config = dict(
    depths=[3, 4, 5, 3],
    kernel_size=11,
    residual_init='scaled_by_depth',
    lr=0.0016,
    beta1=0.9,
    beta2=0.99,
    eps=1e-10,
    grad_clip=0.5,
    batch_size=256,
    warmup_steps=230,
)
Rows from block 6 of a small CTC audio transcriber, named by matrix and row number. Rows with one number belong to one channel. Each number is 128 + 32 x the weight over its row's rms, rounded and kept within 0 to 255. All counts start at 0. Numbers have three digits each. After the name is the row's rms in percent of the matrix's.
After each channel's rows are labels from the 100 clips, of 14848, where the channel reaches its highest value: "responds to" is what is common among them. Only what is clearly more common there than usual is listed. The data: Morse code for random letters and digits, with fading, noise and interfering tones.
# convs1: first pointwise conv (model.blocks.6.convs.1.weight, 288x288x1), inputs 58-115
# convs3: second pointwise conv (model.blocks.6.convs.3.weight, 288x288x1, transposed), outputs 58-115

convs1.256 103:178185143169114069174144152115104105123133087113160131175121147096217112092119132103111128126167114099096142063131126151110176151231085086157100172087110103147101109137099149
convs3.256 100:204056144131120134143165133130078113103091213125084127136182192176096133089118098097055147099115134101127143163164102169083144119083141114143162074072122162128096068155111126
responds to: speed: slow; clipping

convs1.227 100:119121191142133148155121118122155096090159154139167113157110178097191115106108156121160107107097111146111170076099149114097190093101144107150136157152178167176121103075082107
convs3.227 109:141117111146139092149101144132138138157077109084147096112126126095179141114168111161193095190143183153145112134132168105179127061070187113132139112156152158121153079092172103
responds to: fading

convs1.197 097:129139176134144203182142105104155178130138148098150049114072152172136167095133114124130166134096131123129063079143118131144049062103137111164147115161117143169141111137126123
convs3.197 110:186149105122114141059128128127083116089142161145084167135175148114082114156138150105113181043046127119119178085170105140118125179168131120064139108111121041159122225131082165
responds to: speed: fast; clipping

convs1.166 100:152151161111163143175161126116139091177114103149065088121066117100136150112166168135155078104156119194093184094166118143085193162137136134086120172126107178106106102140132109
convs3.166 097:176100119080116093105138066134121120129085177154085105118151103154055101128192107101100160076114190130136111078175103143133126150112104094148147126130173156145076150064140064
responds to: clipping

convs1.145 099:072147101105160116127134175161223046090163164109127110111150180103171128172119078163123096106173150131064116090073079101139148126160097086149094166156113140201141120107122155
convs3.145 099:126077163178139113122114128185163105139131128095169079178103099151143127150156208107147117130095159114080143156125073187144116140125144092164120091080134138151152109087128121
responds to: fading; speed: slow

convs1.94 100:111154171151175089134110147136153167157214146114141126113157097100081162134080120151144122051119137103130174122106144136084140100121119127091106134106137154106126131137162146
convs3.94 104:117107118122195222131094099153139145160170149115110096097037071139116101123160129177144051136105149100133123124110094118150117093070129099135140126159079157165115096139119114
responds to: clipping

convs1.142 107:102117156105167154179113147056143153212141151139148106149097164139152120137191092157069074111140132139111111100135130201141136095121117128145136150159075154114116065157171173
convs3.142 087:140159160159098141179118067166164167136131098109118114144130131152189166152112117148134130156135125105070119124121120161098123111195145133106168108185131202104161120158110081
responds to: speed: slow; clipping

convs1.151 100:127044135143141137134129126114138213155224133116136119114138098137148111119147092139102134150115110130113155155155112091205157109131143095115178084098128133088103158091147155
convs3.151 102:072145184100199141095146142116114115122111083172117102152117203123139177151047102140094179132138162140128168119181126114066137110122131145092136041066129091100181165120055171
responds to: reverberation; clipping

convs1.137 101:097146141102164119156167141138146087124174108170167197111116077155110104103147120130129072120177154135118168143140213122188152133107084130089033163137109116129162164121099157
convs3.137 109:124124160164105084124113118114120123171099138180169143161127179142170123153106131105128137142182099094112168127105111129123162104153079138102099107149193141046132110108204136
responds to: speed: fast; clipping

convs1.26 098:140073163088066105113178129104120169104184148152151095128137090158141115163132126100082133125070127084118155188142154153170169119157055078121105073111128109163180104104145133
convs3.26 106:109096112142113175108156116097062086118161171168092126173121130174126125060103117120116160119122118106106129168114097182111110145162077132176128105132126132151079112098114196
responds to: reverberation

convs1.23 095:100154107081102107160128092087122079149116132155135179096072128181171145145165132136119129141183091120123194101120107177137215111153160170128115117107079117108164064156209152
convs3.23 107:144171165098140100145158098144135110120110129150079119148094131115156169126169091094105155172125150158143114096159100170038100078132177195146175101093125127121153185114126067
responds to: fading

convs1.115 099:111072126104169127096147151152147086132091106075080123118109164125059122117102108159105143122087125133066135115090158142122200129127098101136076146164167091048126143148215093
convs3.115 095:178124103092097185149126182153081146207127107104123139165164108106147164051107123185148127092138131197188178083141130124155108143134113117074204146144128167164178184207117133
responds to: clipping

convs1.66 095:132140155132134156177139174082117132131112148141131051096076169145133156125154127124146096143093123134163107122150101078103131122168147102133169144144127134131102095125001117
convs3.66 115:088123113117126138186089131094120101173107066060102052101127118136142218098141150129171102210129179141125108140113158137151118120073152100188118098145133180101137132131150119
responds to: fading; reverberation

convs1.126 096:082121134177154138153139179156149194140189085105093165160134120122132163177164135070095088169111096095143162157139186135112149142115114135171200058094112124116117090078132130
convs3.126 110:129075105165041122171108139149085151135170137108105095131158089175111127116171102117136137147149131127083101073100119130137167108096082161119113141167111146104118091153170105
responds to: speed: slow; clipping

convs1.258 101:125086122114127089137153076147120150145191116123149154137130066145155153120111143163132142117142088129200148134146127156093103180172102113098062137097051120088174126130116151
convs3.258 098:079087144092123161105081132140148088129138135063172089136112104114148142140154142162145148120140155160069166096131135165093123147082198101094118121095135165152189107090118099
responds to: speed: fast; the character "f"; clipping

convs1.123 105:073110118119110157120152126150117133106121109178120123111046113158163174101096042160152106164071147083155132107093131172154095094120088137143148121191138124171133121128182144
convs3.123 106:131137110128087113076122148126125061094163126112114053155140153146127121115146159079118189111098130145163113134098075186088103140127128141091102168120157101156144162139109151
responds to: speed: slow; the character "e"

convs1.140 093:104124142119150093143108152098174144145162158103100152150134141136135056177169104154105127156138136104065232054028103102145151125164171127137125101076186076126142101127149147
convs3.140 100:147169101112150075165160161156108103180141111126091109147131121120161128074135101121165093132119142114116093080125178132162066039143140131142064157145137155159124173136097138
responds to: speed: medium; clipping